From a checkpoint of a small text-conditioned image flow-matching model.
Model: 14.3M parameters, 48-pixel images, text encoder layers 12, activation gelu, widths [64, 64, 128, 256].
Training: soap at rate 0.0033, 4900 steps, batches of 48.
Rows from block 9 of the denoiser of a small text-conditioned image flow-matching model, named by matrix and row number. Rows with one number belong to one channel. Each number is 128 + 24 x the weight over its row's rms, rounded and kept within 0 to 255. All counts start at 0.
After each channel's rows are labels from the 100 images, of 14976 (inputs lightly noised), where the channel reaches its highest value: "responds to" is what is common among them. Only what is clearly more common there than usual is listed. The data: drawn human figures in many poses.
# convs0: first 3x3 conv (model.mid.2.convs.0.weight, 256x256x3x3, each kernel summed), inputs 0-85
# convs1: second 3x3 conv (model.mid.2.convs.1.weight, 256x256x3x3, transposed, each kernel summed), outputs 0-85

convs0.58 [131 106 105 131 117 101 155 137 124 137 117 116 159  79 111 145 115 147 113 109 141 116 123 166 112 138 111 133 167 121 125 175 133 104 106 114 109 169 110 149 151  91 103 182 137 128 139  86 153 143 133 124 154 133  81 142 166 125 162  97 145 125 130 136 115 165 144 143 145 118 146 158 150 166 120 110 122 143 140  71 143 129 124 142 123  73]
convs1.58 [112 136 145 135 138 119 119 171 125  76 142 122 100 162 150  99 123 125 110 181 133 156 147 155 148 150 145 138 114 158  93 125  63 150 158 137 161 144  91 127  86 123 148 143 159 139 161 126 140 127 126 150 111 147 132 128 124 124 149 126 122  80 118 116 148  95 161 105 123 156  89 103  83 122 153 143 120 162 119 152 110 139 133  72 122 155]
responds to: splits

convs0.79 [158 115 168 165 135 124 159 150 110 146 126  99 136 137 150 168 163 108 127 134 142 140  94 117 138 120 110 119 129 119 125 167 159 183 115 136  84 150  69  89 106 134 117 126 122 137 166 147 147 125 106 116 143 138 130 146 141 113 105 174 126 114 130 156 122 135 139 125 145 147 161  96 158 161 160 135  76  83 155 119 111 120 133 123  88 182]
convs1.79 [122 123 132 107 119 133 121 110 154 153 133  82 104 122 114 125 137 120 127  87 193 112  67 174 102 122 128 157 104 141 135 102  98 133 107 107 119 104 134 139 116 138 146 129 105 152 101 145 108 125 132 154 102 131 187 107 162 131 158 107 140 134 115 186 130 172 146 101 150 102 123 117 140 133 165 135 134 131 137 123 129 172 128 130 117 104]
responds to: bowing

convs0.54 [116 130 146  96 176  91 112 162 104 163 137 126 113 126 136 122 134 100 121 164 142 144 163 112 138  98 117 127 169 213 123 132  98 113 129 119 119 145 126 134 160 122 128 121 100 115 109 126  93 113 146 143  92 121 139 108 116 148 124 128 135 133  83  97 106  97 107 133 114 118 153 128 159  99 138 148 100 121 132 143 132 124 134 108 146  75]
convs1.54 [127 164 132 149 115 132 103 157 144 116 149 151 170 117 113 155 144 166 107 134 126  97 129 120 152 120 107 134 138 166 113 167 100 123 124 122  97 115 175 143  99 139 150 118 112 133 124 163 114  96 112  87 126 119 128 109 105 111 111 129 114 107  87 133 111 132 118 108 119  96 124 142 122 125 125 106 172  82 135 126 159 152  78 122 127 161]
responds to: bowing; lying

convs0.48 [118 143 139 147 113 108 130 154 153 179 112 114 151 115 101 128 129 131 149 133 135 141 143 175 112 154 139 102  99 135 156 142 161 183 104 145 128 134 150  80 149  96 143 155  93 159  97 141 124 142 141 165 122 121 133 123 132  95  95 136 123 128 143  96 165 157 186 169 121 151  96 123 146 133 121 133 136 127  83 125 133 154 116 116 149 143]
convs1.48 [111 171 108 158 153 160 131 123 126  65 151 132 197 146 121 127  97 131 123 158 117 159 131  92 131  61 130 151 143 146 157 117  91 123 107 125 134 121 119  99 115 121 143 113 132  75 162 131 134 104 116  87 130 106 131 126 120 133 155 161 143 114 124 107 134 188  98 122 126 160 174 141 134 145 113 181 118 139 131 115 118 113 180 139 167 135]
responds to: bowing; lying

convs0.117 [163 103 116 110 113 128 106 111 122  65 128 154 135 143 127 136 107 130 118 156 101 132 130 141 107 105 144 166 155  88  93 127 123  99 114  96 139 111 148 101 149 119 164 122 110 157 130  92  89 109  98 122  99 143 158 146 143 174 117 121  66 100 114  95 129 102  94 120 153  89 118 105 119  73  85 138 129  96 119 113  99  82 119 131 156 138]
convs1.117 [142 154 133 159 133 114 140 148 200  82 179 115 142  99 138 113 121 118 159 139 123 126 140 117 119  83  97  77 124 131 155 133 147 115  92 156 131 144 118 130  76 124 145 132 186 181 115 129  95 113 109 137 140 106 113 106 134 132 140 135  83 118 122 121  64  97 152 147 139 116 136 135 130 144 168 151  98 126  89  94 139 106 119 151  57  78]
responds to: handstand

convs0.137 [127 140 150 140 169 139 144 144 152 153 146  84 146 117 126 147 120 136 157 189 114 145 170  93 161 142 122 126 154 115  94 137 130 130 156 143 101 116 160 116 180  92 115 132 137  83 135 149 148 156 139 149 138 109  99 136  94 141 123 110 141 128 140 129 165 141 118 139 174 132 133 163 199 172 111 106 104 165 126 123 119 150 138 152 121 151]
convs1.137 [159  99 120 194  76 106 130 124 132 110 107 194 158 165 136 146 150 142 129 114 115 126  75 105 117  96 104 146 162 187 134 156 156 118 103 153 132 131  85 121 106 144 156  98 150 137 160 140 140 130 108 141 134 171 140 153 112 122 159 169 119  91 115  96 105 118 143 166  80 155 127 116 129 136 115 100 133 147  91 142 122 166  76  88 130 134]
responds to: bowing

convs0.254 [ 88 104 139 108 163 109 130 156 129 126 149 103 159 135 132 100 105 132 101 129 131  92 138  92 145 171 146 182 158 118 144 110 111 150  86 116 139 147 152 126  63 165  86 126 124  88 124 119 115 132 116 120 140  99  78  79 124 116 106 111 155 160 164 164 105 108 149 147 114 120 155 136 102 113 109 150 132 131 134 149 142 115 111 149 124  92]
convs1.254 [126 122 137 127 112 135 148 117 121 156 165  87 149 124 112 165 133 138 135 148 192 119 119 126 123 119 155 114 130 133 153 108 137  75 131 132 128 112 173 114 139  79 158 111 140 191 123 126 162 135 152 201  96 128 167 148 134 113 120 156 132 113  80 155 161 130  99 119 127 137 128 146 172 169 114 102 120 141 108 113 142 136 110 168 124 103]
responds to: lying; bowing

convs0.109 [124 150 136 109  97 125 123 144 110 114 157 128 139 105 157 146 110 133  80 106 153 118 139 103 165 146  75 130  90  63 149 153 119 141 139 157 107 132 164 126 108  97 135  96 131 128  81 142 123  94 120 126 149 116 151 106 121 132 175 106  98 108 151 137 112 141 138  91  94 154 116  83 120  93 124 119 129 129 125  93 142  52 124 103 103 122]
convs1.109 [131 138 126  78 140 134 128 132 127 180 145 144 147  83  93 169 136 134 142 138 163 161 116 114 128 150  93 110 140 127 116 122 165 107  97 114 123 123 150 139 159 169 153 120 158 163 138 114 113 130 105 148 184 140 122 122 155 114  82 113 130  84 113 108 112 131  60 151 108 136 108 140 134 162 147 134 125 150 131 178 129 126 139 126 134 125]
responds to: star jump; handstand

convs0.101 [ 90  74 130 147  96  81 181 115  95 126 156 131 146 132 155 141 126 124 129  75  92 137 138 125 171  96 126 105 101  94 129 101 109 110 162 134 165 111 130 165 166 149 102 195 144 124  93 147 175 149 113 120 168 151 156 149 160 109 156 121 147 104 110 104 174 131 149 102 106 180 118 161 115 139 134 124  86 128 139 131 124 140 165 106 132 131]
convs1.101 [113  75  99 173 138 113  95 162 134 145 108 138 163 125 150 165 173 129 122 128 132 139 112 137 142 127 109 137 129 144 186 132 131 127 123 126  97 122 151 108  94 118 182 122 109 121 117 108 138 132 110 121 112 131  89  92 144 132 101 133 133 132 166 141 113 100 112 127 130 116 123 152 169 101 115 138 155 134  95  86 108 142  94 191 192  96]
responds to: splits

convs0.230 [108  95  94 148  94 125 120  76 141 112 159 151  99 134 133 148 109 136  84 117 166 166  80  99 129 130 119 126  93 136 127 137 110  77 123 114 110 112 102 151 142 134 113 113 159 158  95  94 108 151 118 147 102 132 147 135 100 119  93 116  68 156 103 163 115 112 123  97 101  97 138 135  93 111 136  99 157  79 157 103  86  75 157 108 130 104]
convs1.230 [143  99 154 136  99 101 155 121 142 145 161 113 146 106 118 113 154 138 169 119 117 147 175  86 139  97  64  91  89 116 146 155 135 121 120 134 131 155 170 139 162 167 144 116 113 139 127 112 139  89  88 159 151 100 153 115 154 111 139  98 124 110 125 142 121 150 119 163 133 130 107 118 155 118  86 100 165 124 118 183  51 164  87 163 115  88]
responds to: star jump

convs0.80 [170  98 113 143 160 163 158 142 150 134 119  91 153 122 111 135 130 126 147 128 133 150 116 138 121 114 145 116 116 154 119  92 155 138 155 173 172 113 148 125 110 132 163 128 125 140  59 153 144 136 149 166 144 114 124 117 140 105 153 123 102 149 106 163  93 156 161 104 114 140  91 102 136 151 112 163 137 111 142 110 158 135  93  87 130 130]
convs1.80 [102  96  99  83 115 112 165 127 117 104  79 108 130 104 163 189 126 133 124 149  94 113 128 118 129 114 124 126 152 128  90 161 119 125 101 119 112 156 152 130 106 162 138 159 111 133 201 131 146 106 136 115 192 124 110 129 119 129 139 142 172 125 126 143 133 127 149 142 115 107 146 180 107 118 145 144 133 134 100 155 114 114 199 190 123 108]
responds to: walking

convs0.216 [107 165 135 124 122 126 141 155 108 122 103 132 138 114 143 166 114 140 139 128  83 127  69 170 124 109  95 133 126 121 138 108 146 121 151 155 170 117 133 120 143 131 150 110 144 102 139 106 142 165 139 116 134 110 126 132 124 114 152 103 110 123  71 100 115 161 113 142 142 119  67 135 139  94 117 149 117 176 176 125 124 149 137 160 123 159]
convs1.216 [112  98 143 148 126 140  99 159 127 113 113 107 125 127  72 107 150 128 113 146 134 123 111 152 144 115 144 122 116 140 110 136 124 123 137 114  86 149 129  99 117 146 177 178 117 107 156 130 146 106 114 154 156 156 110 125  99 141 143 136 150 179 142  89 125 124 106 158 119 145 181 158 109 129 164 157  81  99 147 118 141 122 149 111 143 131]
responds to: splits

convs0.205 [111 127  93 183 167 116 114 121  99 159 140 143 154 138 133 142 138 144 136 100  99 113 135  95 161 127 112 160 134 135 111 110 142  87 144 142 109 108 115 120 194 135 128 152 164 151 138 154 164 161 156 130 139 126 134 113 113 126 155 142 146 116 150 105 108 181 118 127 134 141 124 143 159 158 162 129  85 160 141  97 115 162 173 108 114 136]
convs1.205 [130 145 142 122  91 145  99 105 160 104 124 116 147 127 154 112 163  94 142 112 178 111 145 133 107 125 121 114 136 155 169 126 142 154 112 114 141 155 155 156 124 148  76 131 141 137  89 137 120 139  90 111 119 192 150 105 109 123 135 114 135 135 109 143 127 104 137 125 121 152 120 153 118 126 106 153 154  95 116 144 108 121 127 140 120 135]
responds to: splits

convs0.141 [116 101 134 156 130 130 140 148 145 128 113 113 131 152 123  91 130 125 148 179 134 137 134 133 148 115 113 192 140 144 131 125 151 114 130  81 131 145 155 164 122 134 104 147 162 112 134 132  87 111  89 144 133 143 137 148 115 146  62 130 160 122 186 137 131 142 129 178 136 134 175 126  91 108  91 110 127  87 136 148 114 175  63  86 115 112]
convs1.141 [ 92  95 111  87 141  72 153 132 124 151  93 126 159 117 111 127 143 106 117 124 135 115  98 109 145 124 128 121 116 151 142 163 125 137 123 100 145 134 102 110 137 118 149 136 114 129  96 134 159 118 179 161 148 166 172 152  97 136 133 115 129 142 132 104  96 149 171 114 146 112 136 145 131 153 126 122  90 158 171 145 139 118 158 124  95 150]
responds to: bowing

convs0.161 [118 158 138 167 126 117 110 126 137 100  82 122 144  97 118 112  78 115  92  92 116 134 123 111 115  82 113 138 158 140 125 146 113 104 128 103 145 133 135 152 152 129 150 115 131 106 141 115 123 103 129 138 132 146  99 132 114 125 169 141 147  87 129 107 170 140 130 147 120 125 138 148 136 129 115 138 124  88  99 104 123 103  91  78 146 171]
convs1.161 [146 125 130 145 139 134  77  80 135 113 127 122 139 121 144 165 143 105 144 130 106  97 161 171 122 144 138 130 121 146 182 149 103 113 109 113 136  94 113  84 115 118 139 108 134 126 126 127 151 113 136 129 136  85 159 115 156 114  78 133 116 137  87 109 128 121 127 133  86 127 128 123 152 158 137 138 168 142  91 123 103 109 141 160 147 120]
responds to: splits

convs0.120 [151 129 131  94 108  89 126  99 145  93 141 143 113  73 147 140 133 156 128  73 159 108 113 107 132 192 132 130  96 140 146 174 125 137 128 158 133 117  91 120 176 123 104 140 190 137 158 125 135 114 127  81 106 145 107 155 124 149 111 126 136 128 111 124 140 126 155 127 132 126 121 160 128 128 106 139 107 163 148 100 118 101 125 109 153 117]
convs1.120 [139 166 140 180 136 142 126 128 146 169 126 132 117 112 140 129 116  73 147 147 118 162 113  91 121 133 105 134 145 160 120 117 141 162 128 112 166 107 127 110 134 105 134 112  94 100 141 125 120 125 120 149 150 130 184 104  91  83 107 110 124 149 140 151 126 161 126 175 143 109 168 143 157 122 153 112 170 156 115 129 102 134 118 134 171 112]
responds to: splits

convs0.248 [130 131 108 171 135 122  94  94 165 114 106 125  90 105 116 106  96 126 112 122 153 110 120 160 102 118 112 125  68 128 104 136 138 131 110 108  97 130 153 121 133  78  83 141 122 137 134 163 119 130 131 127 141 136 180 112 114 150 116 127 111 103 150 118 115 177 150  94 128  97 160 133  76 143 105 127 147 127 112 148 120 116 105 104 103 130]
convs1.248 [116 112 108  96 127 114  92 153 137 137 148 114 143  78 112 158 189 132 138 127 120  81 149 126 120 135 156 149 137 133 150 132 132 101 143 125  95 116  91 126  94 147 125 109 119 115 140 118 118 153 107 150 101 139 143  93 135 143 111  64 148 122 120  97 143 146 104 160 112 145 121 112 146 121  98 111 127 158 149 123 112 118 136 134 127  93]
responds to: splits; star jump

convs0.174 [156 104 114 108 124 135 106 110  95 125 158 138 138 113 171 117 127 131 136 101 102 126  90 136 114 147 166 146 139 115 144 153 119 138 143 128 131 128 128 116 162  85 138  66 127 149 176 141 106 116 148 138  99 134 113 129 117 120 152 131 119  94 122 149 155 140 124 157 139 175 145 147 152 100 145 118 141 128 142 130 139 160 112 126 132  94]
convs1.174 [128 147 119 136 126 166 135 112 125 112 140 135 123 161 102 181 102  94 146 140 127 137 138 121 122 146 122 114  95 142  92  93 123 126 149  71 145 132 115 145 150 153 127 154 117 112 110 117 124 168 129 134 152 134 153 128  97 149 123 135 104 140 146 122 116 109 114 142 120 137 144 126 126 140 122 183 103 115 151 102 121 122 168 122 118 118]
responds to: splits

convs0.140 [116 118 112 113 173  90 132 121 121 115 125 152  91 132 181  70 135 142 132 135 137 127 157 146 117 111 122 130 122 141 146 135 122 170 153  85 148 176 164 135 122 135 145 121 115 157 155 131 134 141 111 158 173  82 131 135 119  87  89 122 135 161  92 126 121 133  97 115 115 153 142 138  81 107 147 112  90 153 106 129 135  84 143 145 105 108]
convs1.140 [131 111 125  99  85 166 139 148 136 195  95 156 144 101  94 145 176 101 139 132 168 111 120 126 146 130 151 133 111 162 157 159 151 100 101 131 143 152 135 106 127  80 139 129 129 152 131 170 150 140 142 102 105 124 127 174 148 132 106 103 156 102 163 127  89 132 154 154 194 144 102  98 128 143 110 175 121 143  89 121  75 168 142 121 104 109]
responds to: lunging

convs0.218 [115 115 132 130 146  86 102 111 125 129 116 162 128 142 133 172 149 117 100 153 122 145 110 114  86 107 100 171  76 117 139 129 153 141 128 122  85 133 112 105  95 103 163  87  85 136 162 129 145 141 114 135 102 122 108 136 127 124  98 166  98 116  73 135 103  70  80 110 160 156 127 122 121  87 122 124 104 131 104 121 113 136 132 173 146 110]
convs1.218 [109 135 159  56 131 166 140  96 151  97 124 114 132 121 119 144 158 178 151 145 143 144 128 119 171  88  99 118 121 155 121  83 140 116 120 143 111 142 161 138 129 114 136 156 126 177  99 142 123 120 137 159 158 109 169 157 123  92 137 138 136  89 144 112  64 127 112 142 117  74 142 110 136 129  93 111 166 118 140 109 142 165 140 140 116 104]
responds to: bowing; lying

convs0.183 [133 122 127 166  91 150 147 147 150 141  97 116 152 133 135  86  82 157 168 132  63 101 145  98 137 108 125 125 178 120 122 117 104  90 115 132 124 145 115 137 123 121 104 149 118 107 156 112 191 148 127 133 110 124 125 117 100 160  68 158  94 135 114 120 112 102 172 114 141 125 122 116 136 121 115 135  90 118 118 145 114  76  87 126 128 119]
convs1.183 [119 109 135 137 113 129 148 163 149 144 114 111 120 119 122 142 138 130 110 120 121 135 108 171 105 120 125 168  98 126  96 132 121 121 114 116 129 112 128 126 137 147  83 145 141 159 127 121 125 115 107 152 135 134 164 127 110  86 142 119 162 156 151 136 120 127 146 175 120 104 134 108 120 129 149  90  91  99 129 112  92 156 157 139 133 123]
responds to: splits